Rows from block 2 of a small image classifier, named by matrix and row number. Rows with one number belong to one neuron. Each number is 128 + 24 x the weight over its row's rms, rounded and kept within 0 to 255. All counts start at 0.
After each neuron's rows are labels from the 100 images, of 14976, where the neuron reaches its highest value: "top examples" is what is common among them. Only what is clearly more common there than usual is listed. The data: seven-segment displays showing three digits.
# fc1: MLP up (model.blocks.2.mlp.fc1.weight, 480x160), inputs 80-159
# fc2: MLP down (model.blocks.2.mlp.fc2.weight, 160x480, transposed), outputs 80-159

fc1.193 [130 124 134  87 143 151 177 139 159  75 109 122 124  84 110  96 121  97 140 128 108 129 182 115 121 148 118 132 125 125 149 113 168 136 132 153 120 136 124 156 152 158 125 101 120 107 131 121 102 166 148 148 102 125 148 123  85 112  94 162 179  92 100  96 159 140 122 149 113 145 127 132 150 129 101 105 127 111 119 137]
fc2.193 [130 119 124 164 115 108  99 132  83 160 130  98  99 123 108 126 130 131  98 103 161 158  96 156 143  88 125 153 127 131 116 135  88 147 139 132 134 103 143 100 106 111 142 134 119 140 115 112 147  76 111  71 152 141  85 135 136  94 168  95 116 140 184 105  87  86 100  92 134 143 121  93 108 105 147 105 106 136 113  97]
top examples: green glow

fc1.155 [120 153 118  96  95 114 109 112 116 159 184 127 137 118 169  88 120  93 145 109 146 147 139  96 108 102 115 116 128 120 109 102 145 129  81 113 141  97 154 148 160 153 143 150 151 130 156 102 130 125 128 123 142 135 138 165 139 114 133 127 150 118 129 116  89 136 123 117 103  84 135 117 164 159 117 101 131 138  92 134]
fc2.155 [126  94  96 189 113 136 157 147 148 108 107 127 141 137  94 138 105 109 106 163 131 149 112 102 143 131 123 158 115 139 131 166 136 155 140 158 131 115 133 119 121 103 142 141 136 120 106 134  98 140 117 155 155  98 123 123 117 100  99 115 116 174 110 133 146 116 135  85 163 146 150 114 119 132 162 170 140 130 154  88]
top examples: white glow

fc1.11 [ 87 142 109 118 124 115 131  70 108 119 129 118 118  89 105 104 147  87 178 146 115 125 116 122 118 103 100 111 135 122  88 129 142 106 100 182 142 129 113 118 108 129  80 145 120  98 118 127 116 136 192 126 163 130  93  98 133 120 176 112  95 126 112 111 163 139  98 147 151 139 155  96 131  87  99 161  99 144  97 131]
fc2.11 [149  98 127 127  88 126 108 157 118 123  87 117 166 125 102 144 111 151  95 149 101 153 160  99 179 127 142  83 120 136 151  84 119 163 138  50 137 111 178 142 112 126  95 110 115 163 100  92 138  92  73 129 133 145 126 124 109  99 110 131 144 114 109 133 130  74 111 129 125 102 102 109 119 155 137  88  99 121 146 126]
top examples: green glow; red glow

fc1.284 [142 167 135 185 118 101 117  94 147  96 136  93 127 119 121 119 120 130 146  89 124 133 153 117  93 113 142 122  88 108 129 145 132  98 132 126 130 140 143 107 104 125 136 125 134 128 102 105 115 158 129  90 108 159 119 107 202 118 126 148 124  98  98 114 184 105 124 143 149 122 139 156 160  88 102 155 138 102  83 158]
fc2.284 [106 150 169 102 103 121 151 164 123  96 118 121 121 130 147 160  90 134 119 163 164 115  82 147 177 185 124 156 129 169  99 101 123 146 152 117 138 105 103 122 125  81  98 167 178 179 125 120 171 138 154 145 120 137 130 117 117 124 152 121  91 145 149 140 105 146 124  96 110 107 126 102 146 111 163 124 130 107 125  95]
top examples: amber glow

fc1.54 [131 148 138 136  97 157 155 109 126  95 132 107 143 122 145  98 120 133 125 108 169 163 143 117 119 114 142 156 109 105 120 117 108 157 163 119 106 135 132 121  88 159 116 165 135 112 151 120  96 147  94 107 141 132 109 140 183 137 113 125 129 155 167 170 142  99 128 125 116 102 142 106 144 103 147 161 117 151 126 137]
fc2.54 [146 113 133 169 144  78 128 100 123 136  99 156 108 165 104 142 124 112 118  86  86 126 117 119 117 134 113  80 154 142 112 137 122 112 112 126 128 104 124 137 177 109 162 107 148 133  96 100 117 129 151  87 102 136 142 134  83 130 152 112 134 108 145  85 194 112 124 121 129 150 106 102 155 136 172 122 154 115 128 131]
top examples: amber glow

fc1.119 [117 121 112 143 168 154 119  98  91 103 148 118 124 137  95 140 132 128 129 143 158 159 154 140 119 140 142 149  87 110 124  96 143 154 192 114 110 154 145 130 115 119 117 112 171 155 155 105 108 151 157 102 110 126 128 126 163 160 121 133 127 124 128 141 131 153 155 134 131 163 120 159 106 111 135 175 135 103 133 110]
fc2.119 [ 76 105 121 129 146 140 148 130 140  92  95 108 158 109 157 142 115 111  73 139  79 172 112 116 131 150 137 103 131 100 122 123 107 121  77 128 126 137 136 136 141 126 123  78  71 116 157 127 153 151  88 138 161 158 137 127 126 145 109 110 126 132 155 111 155 126 124 111 112 151  89  97 154 163 112  72 147 148  84 138]
top examples: green glow

fc1.434 [134 148 146 134 144 134 123 144  99 151 122 116 107 154 147 142 124 112 184 113 145 158 136 130 105 103 149 152 147  99 132 120 130 132 130 115  78 144 114  62 130 153  88 156 133 156 121  93 139 139 148 145 117 183 136 151 138  81 143 148 174 115 135 144 124 101  99 113 144 115 101 126 158  96 144 136 137 114 124 114]
fc2.434 [153 123 146 136 154 159 104 121 127 125 157 148 138 120  92  90 134 149 112 111 114 149  81 137 139 161 151 120 167 119 126 131 136 145 182 148 160 101 112 165 138 122 181 121 133 147 164 101 176 157 116 144 139 110  91 120 155 149  82 138 123 149 120 154 125 166 117 111  99 139 122 159 117 132 108 154  98 163 116 120]
top examples: red glow

fc1.2 [108  97 128 122 112  79 117 169 140 148 124 137 155 131 172 105 152 184 138 161 118 146 131 150 142 148  74 101 120 119 121 130 116 139 109 145 119 116 118 152 144 130  96 143 152 117 114 122 154 135 107 114 117 130 103 129 133 178  99 109 120  97 140 149 150  89 130 154 158 145 101 134 166 111  99 118 118 106 115 141]
fc2.2 [132 198 134 148 114 174 116 137 117 122 163 159 156 116 132 130  95 107 135  84  97 120  97 119  96 132 145 171  85 101 120 137 112 104 146 130 144  99 148 150 108 128 167 150 102 110 128 123 159 152 131 118 152 137 121 162 128 100 162 124 131  92 146 100 141 116 114 124 144 118 131 124 110 146 138 117 154 158 106 124]
top examples: white glow

fc1.254 [152 108 136 163 106 172 161 165 173 112 114 120  76 122 130 113 101 152 168 144 144 123 135 139 122 122 118 146 128 155 113 110 135 141 148  97 120 125 158 134 112 150 165 130 127 107 122 104 111 127 106 133 152 172  99 134  96  83 126 122 113 132  98  87 141 144 138 159 141 174 122 146 117 114 134 127  63 153 119 105]
fc2.254 [120 173 127 126 151 100 152  87 111 139 155 101 162 144  98 135 158  91 163 102 125  91 138 135 140 148 158 141 161 144 128 183 133 112 150 126 169 117 135  92 108 157 122 156 140 130 141 168 118 133 109 126 142  65 124 122 147 170 122 111 156 162 114 113 129 125 142 149 115 123 110 156 155 119 171 141 103  94 104 135]
top examples: red glow

fc1.403 [133 142 157 180 110 102 115 151 121 100 124 123 145 100 121  96 100 158 142 128 129 167 129 115 122 136  92 128 109 129 131 103 118 129 130 122 124 145 120 128 117 132 137 123 188 158  76 117 126 129 137 131  66 140 147  87 135 116 110 134 141 134 102 186 103 141 125  95 154 154 144 151 141 136 130 146 113  45 136 115]
fc2.403 [150 138  56 101 151 120 122 120 128 125 151 125 121 132 157 132 129 143 112 102  92  85 115 156 128  90 142 106 131 108 112 158 118 137 146 139 142  81  94 102 145 140 115 147 107 131 133 117 140 179 123 110 113 145 175 123 128 127 138 114 118 144 108 123 118 152 147 128 106 176  99 106 147 127 120 131 158 191 163 152]
top examples: white glow

fc1.307 [ 97 129  95 142 162 138 115 113 119 141 152 146 109  96 120 149 148 149 116 144 143 121 169  86 118 116 144 131 141 184  93 118 126 109 128 144 143 106 157 118 126 106 141  81 159  94 120  92 112 140 135 132 121 155 152  93 147 146 130 109 154 129 117 130 143 151 156 137 135  81 158 147 133 123  95  96 175 102 142 117]
fc2.307 [121  99 155 129  96 105 115 115 131 112 112 126 142 135 147 137 100 160 147 146 118 161  91 180 139 104 154 141 146 142 139 160 120 152 146 111 102 163 135 138 174 111 121 150 129 149 159 154 130 139 148 137 111  80 130 139 131 152 146 147 120 126 134 163  91 113 129 136 130 205 112 146 113 113 145 135 127 132 119 108]
top examples: red glow

fc1.316 [121 136 154 102 127 135 112 127 124 118  59 155  97 159 134 151 127 125 143  48 143 123 128 106 147 105 127  95 176  88 187 161 166 137 164 135 147 139 179 133  97 136 150  88 117 162 109 117 122  95 114 107 152 149 138 127 145 112 138 142 147 128 122 102 145 109 151 110 142 134 164 149 127 138  86 147 147 124 132 144]
fc2.316 [131 170 103 145 126 105 139 114 161 128 173 103 100 112 116  82 156 114 143 178 119 156 105  94 106 124  80 170 109 131 110 124 138 136  86 142 127 137 104 133 144 125 128 176 149 136 152 130 100 155 152 147  80  99 111 138 116 137  80  91 110 152 118 147 177 133  97 108 125 100 107 105 151 177 154 160 115 134  94 101]
top examples: green glow

fc1.474 [185 141  89 141 152 171 119 113 163  88 148 156 118 156 112 153 130 106 128 153 114 113 150 170  97 124 130 113 123 145 107 131 131 131 137 104 119 109 143 145 164 145 147 148  72 157 160 169 139 130 115  98 121 112 127 123 157 154 163 121 112 166 151  95 130 129 131 112 143 171 106 132 154 106 177 104 126  99 184 144]
fc2.474 [129 129 115 113 112 111 174 140 111 118 133 126 150 128 112 136 142 119 132  99  93 129 130 126 162 137  94 102 142 148 148 141 152 123 169 117 122 160  95 135 141 120 119 116 133 110 109 112  83 148 149 157 123 138 143 157 122 104 129 142 127 142 119 157 154 129 148 168 126 132 108 114 152 137  66 169 121 129 114 122]
top examples: third digit: 2

fc1.17 [146  90 141 154 126 133 123 122 119 164 105 130 113 130 151 177 143 106 133 127 132 152 160 148  61 109 145 133 131 121 127 120 129 106 137 101  83 115  82 121  90 147 151  92 117 122 177  88 165 137 121 188 109 100 117 119 156 193  59 146 119 115 133 143 102 145 126 111 117 158  98 117 126 103 133 124 150 138  51  99]
fc2.17 [ 97 205 152  86 142 111 114 137 162 116 124 147 173  93 146 116  95 112 122 167 134 116 108 103 184 154 165 128 132 141 130 149 111 121 118 141 125 110 181 137 139 110 124 163 159 128 115 146 116 111 106 126 155 146 135 147  96  84 203 116 120 120 117  89 161 113 101 128 137 107 141 164 126 139 168 136  93 112 163 156]
top examples: first digit: 1

fc1.293 [120 140 155 156 128 106 123 118 164 104  99 103 138 126 143 151 153 166 151 137 132  85 121 104 106 142 105 119 105 102 117 121 174  74 131 119 100 115 156 151 143 119 109 126  85 116 138 117 122 149 172 126  91 180 102 168 131  81 108 139  76 132 174 133 168 123 150 138  86 129 109 121 138  87 120 134 178 137 124 154]
fc2.293 [115 122 105 115 146 121 107 139 113 129 139 126  63 147 126 157 135 154 156 116 125 133 177 105 175 115 139 108 140 135 125 121 128 155 153 142 142 136 103 121 134 114 129  97 170 120 178 121 121 115 133 138 154 101 179 124 172 115 127 125  91 133  58 171 129 112  96 112 136 125 144 156 144 164 105 104 136 115 109  71]
top examples: amber glow; green glow

fc1.116 [144 125 141 145 117 142 148 148 112 129 115 129 118 116  93 135 134 147 132 124  81 109 140 108 111 136 159  86  94  86 176 170 139  70 101 176 111 154 169 103 144 129  97 120 134 134  86  89 104 103 128 158 111 123 135 129  90 123 164 128 119 159 158 130 137 148 121  93 178  91 125 100 130 152 118 188  86 159 143 127]
fc2.116 [174  93  90 125 109  94 118 102 102 155 144 147 141  99 143 115 111 128 140 150 137  99  93 116 113 136 103 135 128 111 117 104 132 175 131  70 157 104  92 174 156 130 156 123 138 113 145 125 145 139  93 138 130 126 126 112 153 148  90 155 145 135 143 127 133 145 114 177 152  87 110 162 109 103 109 101  95  96 134 125]
top examples: dark on pale

fc1.472 [115 134 120 142 145 132 127 100  99 136 137 109 131  99 120 122  59 129 125 129 152 160  97  64 111  85 123 102 162 118 105 127 136 151 132 134 126 145 121 160 136  95 131 167 127 101 164 145 161 156 107 151 119 129 154 184 141 117 154 112 135 131 155 131 133  73 116 134  92 172 104 122 172  84 137 113 136 177 116 126]
fc2.472 [113 124 115 162 120  93 163 110 166 136 154 131 150 138 132 134 106  88 112 138 101  94 110 127 157 101 167 142 153 145 121  84 144 120 139 129 133  94  92 118  88 134 117 118 121 136 133 187 120 109 151 141 130 133 157 148  88  83 177 111 126 132 105 147 161 120 146 117 136  92 133 155  91 128  90 136 143 102 148 148]
top examples: blue glow; white glow

fc1.65 [124 197 123 132 147  97 155 109 143 131 135 122  67 162 111 166 153 150 112 148 134 141 186 124 139 126 114 141 135  74 106 152 135 119  87  89 110 187 148 108 122 141 146 116 139 168 121 132 147 132 107 106 134 154 128 154 141  74 137  97 108  96 151 116 138 132 121 141 104 158 113 124 168 117 104 151 141 115 133  82]
fc2.65 [ 61 147 135 107 132 132 149 102 157 119 106 103 130 139 145 116 154 122 133 118 145 165 149 110 138 118 127 114 142 115 115  83 119 122 105 118 142 161 127  93 104 143 147 101 126 159 117 123 182 126 132  79  98 154  75 164 154 107 112 147 150 149 123 118 145 127 150 141 143 155 122 106 144 142 106  92 172 127 138 108]
top examples: blue glow

fc1.200 [151 133 121  84 100 102 110 134 100 116 130 138 135 141 131 137 148 116 171 125 132 140 172 143 168 153 115  99  88 131 114 160 132  93 155 164 131 116 106  95 165 140 120 142 123 105 131 124 149 128 142 101 151 107 149 135 131 104 183 158 126 153 174 104 152 142 111 166 134 100 145  96 131  99 116  82  92 157 156  98]
fc2.200 [149 121 151 158 163 133 121 141 115 121 151 104  87 116 110 136 128 169 165 127 172 123  83 139 115 128  72 132 144 146 120 132 141 143 136 108 134  74 104 139  98 107 122 116 115 144 131 131  78 108 119 106 132 120 121  95 141 148  79 147 108  98  73 170  66 112 139 135 141 167 162 130 145 155 117 155 105 120 111 147]
top examples: the digit 4; third digit: 4; first digit: 4

fc1.375 [105 102 136  90 127 127 145  92 129 103 163 102 169  83 165 137 146 133 132 112 169 130 113 124  98 122 125 151 126 164 133 113  96 126 122 152 195 146  88 143 111 137 128 110 146 130 138 147 123 123 154 103 151 142 145 120 108 134 136 103 129 131 152 138 147 138 143 110 170 119 109 100 132 114  86 117 144 153 110 166]
fc2.375 [128 130 149 138 131 118 143 209 117 139 124 181 108 201  89 146 155 103 141 187 121 132 154 113 131 178 116 103 130 105 117 122 133  97 157 153  92 141 158  98 158 128 120 159 146 148 151 117  68 178 119 100  85 157 125  85 147 145 111 113 161 117 115 115 132 122 143 120  91 185 129 116 157 139 162 128 100 127  77 106]
top examples: green glow

fc1.197 [139  91 171 111  88 142 160 118 162  87 120 130 130 111 145 109 111 100 154 124 160 175 119 165  99 112 140 154 148  83 142 100 160 146 111 140 125 112  97 159 110 140 169 134 107 168 123 145 135 133 139 117 149 109 129 133 177 115 200 128 174 118 123 131 121  55 116 127 127 123 117 144 122 134 108 121  75 160 132 195]
fc2.197 [134 141 101 120 121 107 132 125 150 159 121 133 131 158 134 158 102 167  98 160  68 121 140 151 124 100 105 139 153 168 115 160 136  80 186 135 127 134 157 109 145 109  96 124 162 123 162 137 144 149 111 122 107 112 113  90 102 149  96 164 127  95 135 109 175 147 149 142 137 131  90 140 106  97 136 151 210 121 115  92]
top examples: the digit 3; red glow; third digit: 3

fc1.286 [127 152 105 115 116 123  80 120 146  93 156  96 106 125 127  95 140 134 110 131 149 107 104 147 100  75 145 137 149 102 120 154 113 161 181 132 154  95 107 122 167 126 136 137 160 146 105 165 147 164 154  94  98 153 126 142 158 154 100 134 139 134  81 133 154 118 113  87 114 134 128  78 134 143 104 120 145 128 152 107]
fc2.286 [109 136 129 163 144  69 119 121  99 127 118 134 117 121 135 129 120 105 128 117 125 168  91 139 140 105 116 134 132 172 151 107 114 144 131 162 126 146 134  90 114 173 188 126 160 141 125 153 126 124 132 180 115 122 132 136 139 144 108  79 107 147 115 116 132 117 167 188 144 125 109 157 162 133 153 149 140 128 125  80]
top examples: red glow

fc1.425 [ 95 147 128 140 130  89 133 116 113 108 113 127  92 138 111 112 119 159 173 159 114 158 197 106 103 101 116 145 159 108 144 108 188 147 112 143 121 126 145 123 171 106 136 134 115 101  97 130 146 130 147  90 121 114  99 113 102 115  79 131  74 137 118 143 168 140 112 148 160 132 153 135 132 148 141 116 124 112 126 131]
fc2.425 [126 133  99 126 109 136  87 139 101 144 147 131 147 136 150 100  99 161 112 107 140 106  95 123 121 153 161 128 101 134 101 154 104 118 126 117  93 109 116 193  99 140  87 156 168 157 127 111 156 145  89 153 120 164 150 140 150 136 163 124 159 150 113 149 115 152 151  84 176 115  89 117 174 130 125 150 153 135 140 125]
top examples: green glow

fc1.225 [141 131 117 136 167 140 140 143 109  84 123 109 135 145 110 164 124 153  92 123 179 178 125 167 132 164 109  95 138  97 115  92 104 108 163  96 112 145 103 177 122 111 130 150 103 174 141 122 125 121  90 170 105 146  90 112 118 127 141 134 103 110 107 156  99 122  99 129 197 153 133 113 146 101 129 115 153 126  91 149]
fc2.225 [108 162 128 160 119 137 145  93  91 153 127 138 152 172 107 129 106 117 155 154 105 122  88 146 132 136 113 136 124 139 115 154 159 116 107 161 117 130 179 135 169 120 139 147 132  76 134 139 133 142 138 119 112 138 127 149 169 123 142  93 137 159 154  97 167 140 126  84 119 128 127 125 141 179  77 118 137 125 134 122]
top examples: green glow

fc1.299 [143 163 125 127 157 106 128 137  85 102 127 110  74 131 108 142 122  98 127 140 144 122  83 132 114 132 164 183 156 109  88 113 122  91  98 116 151 139 147 135 130 115 146  84 154 194 126 114 136 154 138 121 166 114 114 110 114  99 134  84 108 136 130 138 136  99  95 118 111 119 135 114  47 143  52 109 116 115 170 118]
fc2.299 [104 124  96 125 123 152 164 114 155 130 152 106 136 123 141 143 119 110 132 166  93 127 137 156 129 172 118 146 140 136 146 108 124 161 147 116 118 124  97  70 143 161 107 128 144 105 101 146 132 122 145 122  91 113 155 128 112 131  85 142 123 173 149 143 113 150 122 114 141 117  98 137 195 138 166 146 146 114 110 132]
top examples: white glow

fc1.317 [127 147  82 175 118 115 120 147 118  84 124 123 154 154 152 157 150 123 137 131 150 149 155 127  96 117 158 137 109 101 120 100 118 123 120 149 132 127 118 137 125 120 123 133 147 165 121 102 120 133 112 118 169 167 126 146 130 104 153 146 138 137 107 156 190 153  81 109 116 116 114 155 125 129 119 139 124 175 127 122]
fc2.317 [114 180 152 129 134 117 112 103 115 157 150 131 153 119 105  72 132  94 145 118 134 108 131 120 133 158 170 134 114 141 136 129 175 148 155  88 157 110 119 159 148 166 149  94 128 146 128 172 122 150 160 140 119 121 153 144 134 146 140 115 119 139 156 154  81 163 141  99 120 132 161  54 128 116 103 171  95  53 143 114]
top examples: blue glow

fc1.81 [ 87 155 106 113 136 147 159 117 122 139  96 126 123 126 125 149 116 107 162 125 131  71 135 129 109 155 125 156 121 104 127 136 168 145 122 113 149 124 137 115 101 139 117  86 138 141 128 114 152 132 121 131 206 122 112  62 143 127 123 160 163 130 143 108 118 105  84  97 163 104 112 104 108 129  61 139 120 139 137 123]
fc2.81 [129 169 138 158 123 135 120 116 110  76 156 123  93 125 147 139 174 129 127 109 143 177 132 120  97 110  98 148 138 133 136 128 142 137 132 144 123 153 173  98 136 160 161 145 114 128 147 104 111 118 141 134  63 157 113 129 132 177 170  92 100 115 115  99 139 144 181 171  75 147 130  94 134  89 118 101 134 133  87 174]
top examples: white glow

fc1.166 [145 117 138 134 156 134 144 116 161 101 141 135  64 116 122 117 147 144 156 146 131 133 175 152 109 148 138  86 140 119 124 161 174 117 118 140 137 174 131 139  82 122 117 177 154 125 132 140 133 119 157 176 103 117 144 139 127 126 126 107 159 122 114 112 166  84  91 101 152 128 105 138 136 121 127 107 130 119 166 158]
fc2.166 [107  92 119 146 169 123  91 147 108 150  97 111 144 118 163 142 140 119 106 136 123 147 123  89 108 104 134 195 118 118 138 127  91 155 134 121 102 126 156 148 160 113 157  95 126 165 157 149 106 170 126 116 100 133 118  93 139 103 125 129 119 149 158 145 123 194 179 130 115 158 139 120 127 105  94 100 130 187  90 111]
top examples: dark on pale

fc1.440 [183 142 135 137 113 113 154 121 135 146 132 138 168 126  93 100 117 139 111 199 162 126  78 137 115 108 103 139 147 116 113 115 127  96 133 166 125 120 108 130 124 131 151 116 208 141 115 156 116 115 152  53 123 149 136 141  83 135 112 135 101 112 121  90 137 132  97 131  94 109 170 155 142 123  94 138 165 154 158 107]
fc2.440 [145 152 133 119 158 102 139 133 136 169 152 129 109 119 102 119 124 113 132  82 126 118 172 138 101 133 159 108 128 119 141 132 112 164 146 135 128  94 178  57 132 132  97 142 110 143 154  83 120 119 149 190  96 109 113 126 159 121  70 138 157 125 113 158 105 100 119 140 132 130 138 133 117 102 139 104 148 137 151 141]
top examples: glare; white glow; blue glow

fc1.245 [109 128  89  88  95 136  88 154 141  93 138 135 141 104 138 124 109 135 130 156 110 125  78 136 143 120  96 164 115 127 108 109 133 134 131 152 166 112  97  86 119 146 187 125 133 110 109 134 135  81 105 115 123 121 130 135 110 162  97 130 149 141 147  99 117 129  98 164 155 163 194 114 102  99 109 116 131 103 147  98]
fc2.245 [185 109 175 162 134 130 166 124 114 125 164  97 113 104 133 148 133 145 127 112 127 167 146 129  89 167 114  66 119 110 141 129 178  76 125 112 150 128 155 129 108 104  98 138 131 103 128  77 129 151 150 166 140 192 145 124 150  97  90 135 177 131 107 110 134 141 116 147  99 121 120 113 148 151 139 116 108 156  90 141]
top examples: white glow

fc1.242 [127 122 148 131 155 148 180 148 134  79 103 141 130 152 135 136 122 143 128  97 156 123 105 136 135  87 115  99 120 138 108 151 134 151 171 126 129  72 109 148 155  99 143 139 134 129 151 140  89 146  83 109 136 136  91 154 113  99 101 163 114 103 128 144 145  95 123 117 142 137 150 102 121 150 142 147 115 150 118 128]
fc2.242 [146 104 116 137 135 129 130 114 131 148 111 148 140 174 123 110 142 128 105 161  63 104 157 127  96 153 163 153 129 140 153 116 122 119 136 142 103 144 168 100 150 142 112 143 152 142 106 111 123 100 151 130  99 125 160 137 175 182 123  84 183 151 113 116 110 181 108 132 135 106 122  97 153 140 156 143 158 102 119 136]
top examples: dark on pale

fc1.68 [137 149 114 125 115 105 142 145 137 134 150  92 118 150 145 135 120 130 111 107 129 108 121 141 142 128 141 124 151 156 124 124 105 138 128 134 162 110 136 133  91 148 155 155  84 183 131 122 100 145 104  79 153 147 143 112 130 100 113 144 146 157 141 117 127 130 128 102 167 144 111  96 122 124 111 125 146 122 135 133]
fc2.68 [ 94 171 104 180 117  95  93 124 128 125 113 149 128 128 109 109 134  75 180  98 111 128 127  83 125 123 126 189 102 104 145 117 137 140 151 134 141 147  85 119 164 114 130 103 173 132 119 124 105 131 122 170 117 122 116 146 104 145 119 129 111 130 110 135 102 182 114 114 151 135 131 115 166 129 132 134 151 129 140  82]
top examples: first digit: 1